config.toml
dataset = "simulated sounds of rotating machines with and without faults"
train_examples = 39062
task = "enhancement"
loss = "l1"
hidden_act = "leaky_relu"
pixel_unshuffle = 2
blocks_per_level = 2
dropout = 0.05
init = "trunc_normal_002"
beta1 = 0.9
beta2 = 0.95
max_steps = 26100
epochs = 42.8
lr_schedule = "wsd"
Rows from block 2 of a small spectrogram enhancement model, named by matrix and row number. Rows with one number belong to one channel. Each number is 128 + 24 x the weight over its row's rms, rounded and kept within 0 to 255. All counts start at 0. Numbers have three digits each. After the name is the row's rms in percent of the matrix's.
After each channel's rows are labels from the 100 clips, of 14976, where the channel reaches its highest value: "peak in band" is the frequency band that holds the peak; "strongest on" is what is common among them. Only what is clearly more common there than usual is listed. The data: simulated sounds of rotating machines with and without faults.
# convs1: first pointwise conv (model.enc.1.0.convs.1.weight, 128x128x1x1), inputs 0-63
# convs3: second pointwise conv (model.enc.1.0.convs.3.weight, 128x128x1x1, transposed), outputs 0-63

convs1.63 115:121155130101129141122084126118090171122109147128140134082111160121075143138126133124123134085119156129128148108127138139079114108159111150109123124110122153131160119166137166042118120142165142
convs3.63 118:124109142137127059167142103147135126129106122149092158135121135120111126114165072123131115096142129095105171117091132181165105137101177128114109088107132149126133148128119132164114099160178122
peak in band: 1000 to 2000 Hz
strongest on: state: faulty; rattle; electric motor

convs1.35 096:130102119083132105089102127129163089118137109097133128192095149122180096131143130135131154182120156122100120156156110140165147115151118140126128107119152146122133129139127071174109115115111156
convs3.35 096:138094154154196110161154130105111146123156131139138104130141113113136122165171120138115127131139124115137175115108142078156178142090082079127140125113146102129143120145132107169120102139139142
peak in band: 1000 to 2000 Hz
strongest on: state: faulty; rattle

convs1.106 105:107120136152135134111112093113128112116135151112182129127082167119150105187104144142111136134103142134122122114140110156088107128106132138135120135112121139114130088170127147112095085130124111
convs3.106 104:077163146172095092125119092096106090128144134139124119099126139122081137136132139147121153118103120152078117124142119140103064091156113103076095104125146141115109084127097104123165158122119142
peak in band: 0 to 250 Hz
strongest on: imbalance; conveyor; fan

convs1.64 075:141110175081108106165151110136122139104193151137139106128058129116135130126146167144174094120101157129129127181121138094138135143098100141116100158107130136119163093144128140121134127144149104
convs3.64 090:108113127109147095122157136133177156185126116135117133133090104153123145095115125084133146114121155150103139123163122165143115098147132155145108133121121172110131136140117119120133178107122084
peak in band: 0 to 250 Hz
strongest on: reverberation; text has "room"; text has "reverberant"; gearbox

convs1.16 105:092114152109162171134120082131132152112120109154070114139072093154135112123114165150106084093078157125111119144130149136121126123116102113127140155124136137130110159128127114108115110167138129
convs3.16 112:085093167177109149187128155114119097151105164099161110120145136110123178126167175120128137153137151136147142107104122154152115086098166120146136126118090112108168131150133129141105086171141096
peak in band: 500 to 1000 Hz; 0 to 250 Hz
strongest on: rattle; turbine

convs1.31 097:088104168137149142132098096125105151115108121124062110138083100175139118114136129154103093101099146134114116144172146131132103132163125124119126149130108139121129162121131136119119102150101145
convs3.31 013:133101113107130128188098109152138115160118162143150125162144140132134124089143118145118116088090093090140091082109136131163188152095121120109086112134116160090151104149151105139122114123136135
peak in band: 250 to 500 Hz
strongest on: piston engine

convs1.10 080:074145111154180123099118105134107117093062115194164108109123147097131118148109168107116148133145123129119108114155108103171122113136137170139106124112133136119094136151132146102119139133148173
convs3.10 076:073123092096129140112113114079124126145107140091071121137146110116123145072113115175164117134141112103127079139126097153125118103092133105145096118146091126138110127092096146145105129111159120
peak in band: 250 to 500 Hz
strongest on: reverberation; text has "room"; text has "reverberant"

convs1.107 085:133140118120136082165124145185110117107137158147181064138146120091131125128135138125156145131140131127073093153121115153164142121130151124144089121120114127140148102098129127112179126142140137
convs3.107 114:103131100199138107172088096128147116108169142152070133100170124137173156127186090132127126144144097103119172139115129088113124127099109135158152122162108114132072108126128140174160140129167103
peak in band: 0 to 250 Hz
strongest on: reverberation; text has "room"; text has "reverberant"; compressor

convs1.3 084:070137127146158089134087118134095115110091137152093100105153100143130112143119161122123131131115094112105132129168134153110107121130143098123110137121137112164119148131125164144114087167072163
convs3.3 073:175099115148126146150123183157104162127164155143185138140192134132128133162107120103126115145144159164138175111137078104163170103115123125139161148085122103096151109155121136106155130088132156
peak in band: 500 to 1000 Hz; 1000 to 2000 Hz
strongest on: state: faulty; rattle; turbine

convs1.36 114:127157131106136139125115116131091135122126120102136124044145147134106110137130117129122179083095178136113119115131105141160139113148091142093111082102144152122162123154142184076118131149141129
convs3.36 099:130143116161125159200146148114105134136146142124157112116173129134136120116138105151119138175130155119155169126123119105190135114090130083150151107114117110115100093158109124173139078133134169
peak in band: 1000 to 2000 Hz
strongest on: rattle; piston engine

convs1.30 088:078120127081158122126120124104129145136149111166125120113113094138129131152109122097121114122080121112087118196153152159126131156149157118138114143106129122175105149113130099087089078124152149
convs3.30 088:147115142105107161157144188146124121107155162154196139124145141142135118150140147081119115134110155179140169113133099134148122116144153157122139124101101100108169109151132133090146138104095138
peak in band: 1000 to 2000 Hz
strongest on: rattle; turbine

convs1.49 105:124094124093123064099108115129173094121141113105129131178120148125176106146145118125136153171113162129081115164153110146156148111143095100135136112130130138127130126136119066148117111103113156
convs3.49 093:116157089120050196123089169142136123119090112110135142130120147148115115109078138109123137126126132145138132143175078160140116088156155150146137109115109146119117107131124113125127141103171118
peak in band: 1000 to 2000 Hz; 500 to 1000 Hz
strongest on: state: faulty; rattle

convs1.51 126:133088132108132123100107132120162088115138120096137127186113139113173086141114121141133143119113192120111119121146112129170161142146133142054135084131160176124121135156120143143103118127108145
convs3.51 102:142159179133125183157124129103111145134181168101170104121136125120136127149146136141110117123140118150173117118146179085144161152158105100136151142135146075131142104137158123117120114143096167
peak in band: 1000 to 2000 Hz; 500 to 1000 Hz
strongest on: state: faulty; rattle

convs1.76 099:136084163105160157087148148108147106148156108106122158153146141133088145144152142160159108108118134137171126109101135112080111125099111133092153173147134132123132112138130150157112135089112111
convs3.76 114:085131148145100095151075103110110079091122107128141124081118143144098122109140126129137163127082131130099112123120117111097076086137151130105081095148124124129136118096150140123165136107105132
peak in band: 500 to 1000 Hz
strongest on: state: faulty; rattle

convs1.13 098:088104169137149139133099095125102151113108121124062110133084099173134116115141128154102092100101155133113116143171146132128102131162125125117124151129110138121136162118130124126121104146097142
convs3.13 009:168168134121126114128125119094116134137144115139129131142153177140115130166145141106100109097120203128135159093171105116114114163106094150163104078129161090140132141112102116126135162124145131
peak in band: 250 to 500 Hz
strongest on: gearbox

convs1.7 069:046136110142143143110122051136117096098084109182140110123112130100107119145110179131141140141108122132129107099175135102151095105162145169120097142118139123129087132134132156118124122119135190
convs3.7 074:185157173176108128144142178167151136118155097165190140126108154145136122167147144101111150117126144158124177128146145118144133137186134164117155140117174138109152137156145110134143127160118132
peak in band: 250 to 500 Hz
strongest on: electric motor

convs1.57 080:145130118124126175111162116145157137135162092152104130140124088136152131161149149160146147130108133130112141140099148080109108149120091138127149117088158127159152115121124113106132174086148158
convs3.57 100:137138112128098097160152102140113121073103148111148118094123125149091131143133167113139107092095102126088152117112170147117082141128153126111096090118120156121120147150157115109092151102135097
peak in band: 0 to 250 Hz
strongest on: state: normal; text has "fault"; speed: medium; turbine

convs1.73 103:124081185114146145115124095117145100139130108098126132143131120131083129148156148182145095110118146126134078115143113137092115115120126158103129192150164126140141135119123147151128122087104140
convs3.73 107:098126119136120088138107094116101078084113110108133124081120157140125134111129128105110137146092125126098130101123117134124074101166173158103095091120116144135102139117154156108156129096122098
peak in band: 500 to 1000 Hz
strongest on: state: faulty; rattle

convs1.78 120:152120088105109127150159139127172134126140103103125117152126127125145155103157154162134160134126128129136117150132090118127130103159214151136127107111118140139106146127130095111136133123119181
convs3.78 181:104117125146119122116132141147125171151114123151109130129145105111173152154148125127142128159154135099140147140114094158155145112083126086145120122123085130109122145171106175149136112154163071
peak in band: 1000 to 2000 Hz
strongest on: reverberation; text has "room"; text has "reverberant"; speed: slow

convs1.9 137:082178090138151137165085080139116124110120109190111108130134107132126149141095142104112159141086115122117138127158146116140134132124148097137111095097096119139116129134125109126112144150131210
convs3.9 112:165084091105188117115164119147086136127121129108129148131164103113150136154100134074128088151146142123113132108118118123111123138075140097134136103088072126111118127162125167105143113079125131
peak in band: 500 to 1000 Hz; 250 to 500 Hz
strongest on: turbine

convs1.0 082:068124129163154098129084122121111088120088148144103102103151105140094115135139142125133128130120109112113133123177129148116099115128145101109112146126135097163116153143127126146104080144071148
convs3.0 070:174119126158118142142131174158121162125163148143196138150175139137139136158112124105111118131138156163125170109144082105177165109127131126143170159084134087091155109159117129101153124102132151
peak in band: 500 to 1000 Hz
strongest on: state: faulty; rattle; turbine

convs1.48 112:125083126100125118122125138128124131128132117124143129173137148130153113121150114114130141183116086132116143166134124142082099126141095147165117131096107110125116116136130085162118137135131126
convs3.48 094:124117118103134057083121100145105118111143117149089146109104124119131153114140095140146132120132088132090102120110125162118109162157142180075117110172144182136114168111122146122145152127138109
peak in band: 1000 to 2000 Hz
strongest on: state: faulty; rattle

convs1.74 130:137123102135095149088154104132175153142147113102102126164105117131142143164118138152118152115116154129136106108152127124079136116154149124102129082112130148112086126129129146117131104100161173
convs3.74 176:088087119159128099159112152135111137117121132138116144118135130119142158156155107159124152135151140088136177118091112155153169120096147119142115127127113164132129114158129135170132103162176116
peak in band: 1000 to 2000 Hz
strongest on: conveyor; speed: slow

convs1.86 122:148152180112132158126141116132102072141157096105116109087124113123122131138113162087124159176098114137130102112148113136142114098146114138128129158058161097127151132158130161139113125097137205
convs3.86 128:139159101119123166137112114116120127132118123151154101092134104145102086108139142115132112123113146162157115151160052123137090145121140124126146107152143115086125126131111130109193145115081134
peak in band: 1000 to 2000 Hz; 500 to 1000 Hz
strongest on: rattle; conveyor

convs1.69 112:127083154114128138100152117146177077123136130081123115129132143124083109105154104165120122127133151127120110116147119154093115121132127142123115160152177149124121130106134141160142090096117158
convs3.69 132:098132124124097097124098082130082078097129101116086133093122128121153168127141104110118126181102128096118116122095144146134092146158174149117132098141131147112093117140121182133169137122116116
peak in band: 500 to 1000 Hz
strongest on: state: faulty; rattle

convs1.17 092:078104124144188128114142100138099137100075102142171109135129172072129126156112160139104132124137141127133107112150081106148122087139135200149104127137142127114111176141128143095116144147148152
convs3.17 094:201106138147136128127146161172127146103142110144181137111111141142108103172117153068097118110117138152137163122147167102119145168152137163104144136081151145134146143148163086118121110141116136
peak in band: 250 to 500 Hz
strongest on: compressor

convs1.103 072:129125110173081085154111123109147110097071144133161119128099131081128094139140145126201158108151118131138112132145101153126169138150137133146097121099119142128126097105126132137149093083129159
convs3.103 075:125144106146132124128140112098135114104194168114107123124169118149151050123107146135156112110125098091112082128126124110153123130141129134118157109188142117135135140142120138138108116121132146
peak in band: 0 to 250 Hz
strongest on: reverberation; text has "room"; text has "reverberant"; clipping

convs1.46 101:118130154122129125163109125125094185124128133169137120133095121103069156130077156100140103123120117119148117123126164132090120182096183166139105151145113101126123140158133127112105104073128151
convs3.46 142:124161095140131115162106116122101132130138136054147112113124125144108092123093159156153173154097090147138112102163129107144100151134127115096128125105181120122123132141128169132117141075103170
peak in band: 250 to 500 Hz
strongest on: piston engine

convs1.11 100:093106161109163173131115080131125142113129110140066113137065090156134107120120162154104085105075155126116119141135148132109107119120099115125137155126141132131124161123126119114118109137136135
convs3.11 108:168155089080154110069129095148140161103151096153095155133105120143139087128099090127125117100120104117118112145147147112112147174157088140111123125133165131148086124105122125120149175097120162
peak in band: 0 to 250 Hz; 500 to 1000 Hz
strongest on: rattle; turbine

convs1.59 093:130092129120161115095127099151165154131122112118149107158163149123152073134135131132152157121129156124131143148166096182117145119109141143080118127095131151137160090134132124153142116139132176
convs3.59 111:104135092144099105114110126126110114075138131087118094099154162165122177145122149125122085147145093109110115139101137133087113152148172137126136097133110130158135146135144151115104170137132098
peak in band: 250 to 500 Hz
strongest on: speed: fast; piston engine

convs1.42 107:124089127101132121102127130133159108118129125106144130187120144134183110121137102116130167155117171124107138129135115139157144128124092149048121089104142130126119121145117155161109136131111130
convs3.42 093:142114146164163151158154158107132143137125145173176098151146127134157133156135149134101129102126139135150210132121110088136157122095103081150143128089123086125154086148142101141120090135170118
peak in band: 1000 to 2000 Hz
strongest on: state: faulty; rattle

convs1.25 112:099144103122168159144103111088118097112094153154064142119100072172150142113102125109113133132076124127130138157162179143130112153083121085107129123116108151109136148160128140110075106139142152
convs3.25 119:107115145189129126167154158130142089115149107108140125113175127135134144163166166127119150143134137113128157102128105094136126112194178121091141090110148138097173124188118102144164104152113104
peak in band: 500 to 1000 Hz
strongest on: turbine

convs1.65 099:127114176133101148156068107139098157122118135126131112143152098116159127138156156169093079097127113129103108137170149117179137158155138159130111138154149114153151151125122134109137122150145147
convs3.65 109:150107123152152128106173129110160120127112108088127130130105137121118140104179128125124101107133126127143094106150080109107118132112148154121096118100104149128168140099111096105084074161155116
peak in band: 250 to 500 Hz
strongest on: piston engine

convs1.100 119:098117132144172107143115114153139161119125110124152101126115106098117157135204169093159108125134116132127122119092176120150125154133162166153114101121075128127129107104133132156166161120142109
convs3.100 131:147152073157115145140110167135095168127121119140143126088109132142126130116082136194119180144133124148103130125167130087110139128152103131132131176089183195117085117133112148168121118111142149
peak in band: 250 to 500 Hz
strongest on: piston engine

convs1.95 094:152091155092132138145146122151114157137134138116125091123161119104164080123119187113142097114134136131120071145101153145145170159146108098138094137130146131131168148094121137122146114140121114
convs3.95 088:113123162140137133164120171129158137116143165148175155118160108130098091134117148146145172095108158174120144119150098123120110064128099122102093154122147147137154090105138100124148141109116139
peak in band: 250 to 500 Hz
strongest on: piston engine; rattle

convs1.27 106:089110134144147135144093094142125134101112127117076108132057096150106122105130130151112110135104120136104121155158150132103093142169151118116118152113131139146114145123129152124123118148119172
convs3.27 089:116105133038160116129151057134144128141106142145091145120085117141135101098151114130121143149095111113121087142108158165128132155110105146131129102160151158159125121113147146110125161118110104
peak in band: 250 to 500 Hz
strongest on: speed: medium; electric motor

convs1.44 114:143176160150146151141126127117093161119120134141134118107135115117124106154123202120143127119113141136120144126128154148126145155189092135094111120127142180121163125171124141089103163166164119
convs3.44 145:128111104104085139164126119136108121118136136123137129091110113140103117140134154144138126158124166145144146160149118106151163149097092140169133133147119145117101118136118078168147126146141145
peak in band: 250 to 500 Hz
strongest on: piston engine

convs1.19 098:089104168140150139131101098125103152116107120126062111128082099175132116115141129151102093100099154131113117144170145132129103130156127126113124151132113143122135162122130118124120101149090142
convs3.19 007:148121115100136127162135114133147108136136107126115148137124109116088133117147094074116106140111130134131122130107134081166191143142143105121103124148129128111114115125138103134115158090134137
peak in band: 250 to 500 Hz
strongest on: piston engine; rattle

convs1.34 116:127134127103133140139126128131114141116128137106146123056140143136116101130109108128125169099102173132121135131127115136150141123168084115080119097091160152121159116150142177097120138158133127
convs3.34 090:142147157171182096153134136120114118127191122109130110139166126099145116152131094117138134107142113121124172089134135101140139144096130101094141121128134093124154116155141166130123097110156150
peak in band: 0 to 250 Hz
strongest on: piston engine; rattle

convs1.101 100:154125110157092101137130150149142120110092150136146087128145126089139114119141151096144161111150117122101065153148136172143170159155147133125081098123132126112117101108131128135168096117126120
convs3.101 075:126109145102111134115156145157124127120040139133194144133087114122099107155118150096107124097092149198119159112141123158101116120114134122117091132093137133125168088126172091119096124112103140
peak in band: 0 to 250 Hz
strongest on: reverberation; text has "room"; text has "reverberant"; electric motor

convs1.122 081:130145105121096167133142078095136155139152124164141143131113122085150142157135169102195152115085114136132138170091139119122157157148107186121133101106110131134170126099132150135132132130123168
convs3.122 092:086133116086112121142170112096122115130088128115142099104114120142109156149124137134096104117105129149133143131137101193125108089130135141115122122122120135133126116148156113159096165138137111
peak in band: 0 to 250 Hz
strongest on: quiet level; fan

convs1.2 080:065115127100130108127088080107126101113115134149105131122137112131090113141130123144152130150095098133101095156182116113106125083148141119129108136110112122133126136155131159103100115111092178
convs3.2 071:082108111071139140123112096094101113109102113116050119113136114120116130079111111121151124129129097107146084148111156139097124139091107118111096080127116137183093127062140129128101148122110109
peak in band: 500 to 1000 Hz; 0 to 250 Hz
strongest on: turbine; piston engine

convs1.40 125:125082128105129107119130136125151130124120115130150128178159144132164103104140115124130140174097099131105144158119126140089112130126086120141122128103119109123109108137122094162110141134124118
convs3.40 007:151134141132123136163159130135116103145137138115135117209182122131162111113086133105135135132144142134161095171077138152124119086160145067129117114085111130138104137164141091123109136135130130
peak in band: 1000 to 2000 Hz
strongest on: rattle

convs1.43 112:142143150147139145124117122112159137124136143104131130176136117120158111125104153122139107143127157136125148123152141135142171162216106136076129109129179168137086118166134153113086154156162114
convs3.43 115:121108094123121156089133142144162153143096139176108132159136116117158151125106128145113135140138177140139142167150101123101158126098111131168131146095082118111137123127094103107152100145125113
peak in band: 1000 to 2000 Hz; 500 to 1000 Hz
strongest on: state: faulty; rattle

convs1.89 106:143110176128124140134075132098109127143146122101133151145126093108079153125143156154130082119131125134161131101126167134105106153146124163091155185171111109166127123140127150147096135103121126
convs3.89 110:172145142115128173121122148172144184164174154162124120161113124127150134148117129095136140167165156137182166163149155138164191149129103132164175175141140114120131131159123128122129153139132118
peak in band: 500 to 1000 Hz
strongest on: state: faulty; rattle

convs1.41 094:133114132104133122068157150117136062119167133100132131163134123143153116138126111150145144168094124126098102135122102161142145120156121117149119133135179129136131166118133098188118090129116126
convs3.41 116:142168126118110182151138154125115151125123160115181127138142140150146064137081154145109143139120113169146143105189134114154147124147097132127166133112147107133114126147147142130124081102128110
peak in band: 1000 to 2000 Hz; 500 to 1000 Hz
strongest on: state: faulty; rattle

convs1.58 123:133080128101120131118125142128134119127131131127135126191120147125166119129151119114129134203119076121120141172139127135075101123122126158167123146108100105129094127140118071168110136139117131
convs3.58 101:109120129103146053098125102150121113119114115147086149121087131121127169117133092117151138109116098115081122111087115178120092140126154175082112105147134156145141162123132159119145163141137088
peak in band: 1000 to 2000 Hz
strongest on: state: faulty; rattle

convs1.118 108:096127126132120108174124098144117119106142142138157114108074140113110113192136132124143139140115102125118116146145092132143100095122137145146099122112168101146131088137127143151134119142079127
convs3.118 113:185138135121172149109114159148113164130123094114154121164097122123168123138103102085116139137139132132144165107144127101170188126102131152147153151103101078125126149129165151127091089106148112
peak in band: 1000 to 2000 Hz
strongest on: conveyor; text has "speed"; speed: medium

convs1.12 129:131136105129132159154127130071124109100102148164067161110121070170123139125113127103116142146083106129135132158147167148136101141086150081103152120105131157110137154184131128129060110137115149
convs3.12 130:110115140191114112166143150129138088111151113102142132112170123135135143163164143132115152145143131105122173095103111105148132113180178111087140094122158129099171114185122117152152105154136123
peak in band: 500 to 1000 Hz; 0 to 250 Hz
strongest on: turbine

convs1.21 084:075127144144143124121068101127112146121105124147076109130100103167137132127117149120104097111107117119122124143186137136135116112171167109125117128118094161147093151120126136120119106145117174
convs3.21 055:154079117163146121147099178141106143101158120134182126119205133123095127145122128122110090118145129165114171116146080096157140108118118136121142150107083120111140146154110116127122106136149147
peak in band: 250 to 500 Hz
strongest on: speed: medium; electric motor

convs1.14 125:113144110131157170147105129076120102103089165140067151119118070171139145115118120113116134132084126128126137155169177142145108146090129086109135114116119155112130153171128136110068102140139139
convs3.14 130:107109157185130128167161157132135090120152095109147129105168125138124148160166166130118140144138141114134154102125117102147129106197168122083130082128145144104160122185119096150161111163123108
peak in band: 500 to 1000 Hz; 250 to 500 Hz
strongest on: turbine; thin (high-pass)

convs1.55 110:147140154123134143161125121114067178117129167146146139087113123111079195130137153144124110103109140122142133109125147137088104151102085129137127127097061148118173123176124132094096145129186114
convs3.55 120:120135109159137122104120140136160165129158149201105118176144134115176155112105105116132136111156129131140164140126155138111157118115133118152133131096099103143132123132128142107097107151141109
peak in band: 1000 to 2000 Hz; 500 to 1000 Hz
strongest on: state: faulty; rattle

convs1.71 086:120088175100129155205162110142127156120128107137162105123145120098110147126138165094117095135101171135111148130108142115126148148090087154116132180140120140138130102111118148095151150089170113
convs3.71 086:127134153090121133125140122136170117170125153126135126131115134130097092096129127073145133087095155129142135128106138181101115124099146115119107121167137079129160132119133096086127148147046097
peak in band: 500 to 1000 Hz
strongest on: rattle

convs1.47 090:125124110137138121142114142161142124112104084110139097134134137125144140129136149136106141119146136130112093095110083118132118098128129129160113131152136114110122178079125159087151172087127175
convs3.47 112:119121120136119142121145108172125137179123134099120121155148100103159144136090128111137129148122164113153123150134117189132126129079124090176146125125093127111120158169115161134132157089126051
peak in band: 250 to 500 Hz
strongest on: reverberation; text has "room"; text has "reverberant"; compressor

convs1.82 088:161145121115124135157129130133143170121097106179133144135115116111141113118069142098143178119095151137133116158140124125120146139128195128104153116155147116116099139143125128127123113130102160
convs3.82 157:103091093163142084134119096111146089106145140093126125137154121126111083102143122159140163122107111125156129116086116120122132149090155125122158149093160107127171135119110147123093088068152148
peak in band: 250 to 500 Hz
strongest on: piston engine

convs1.37 090:124188132136163158126084150120157159134123147206133153126120115142106142121144135110130104095128150116169110146160129126122167124140184147134175151115149141134109145166132126083115129149132115
convs3.37 135:148096121124124135089153114124163083115124143104117139153152120112139113120167127101107105093125141111137122123114102118102148153112146142125130108112108096126190121100121107073109088143113156
peak in band: 250 to 500 Hz
strongest on: piston engine; compressor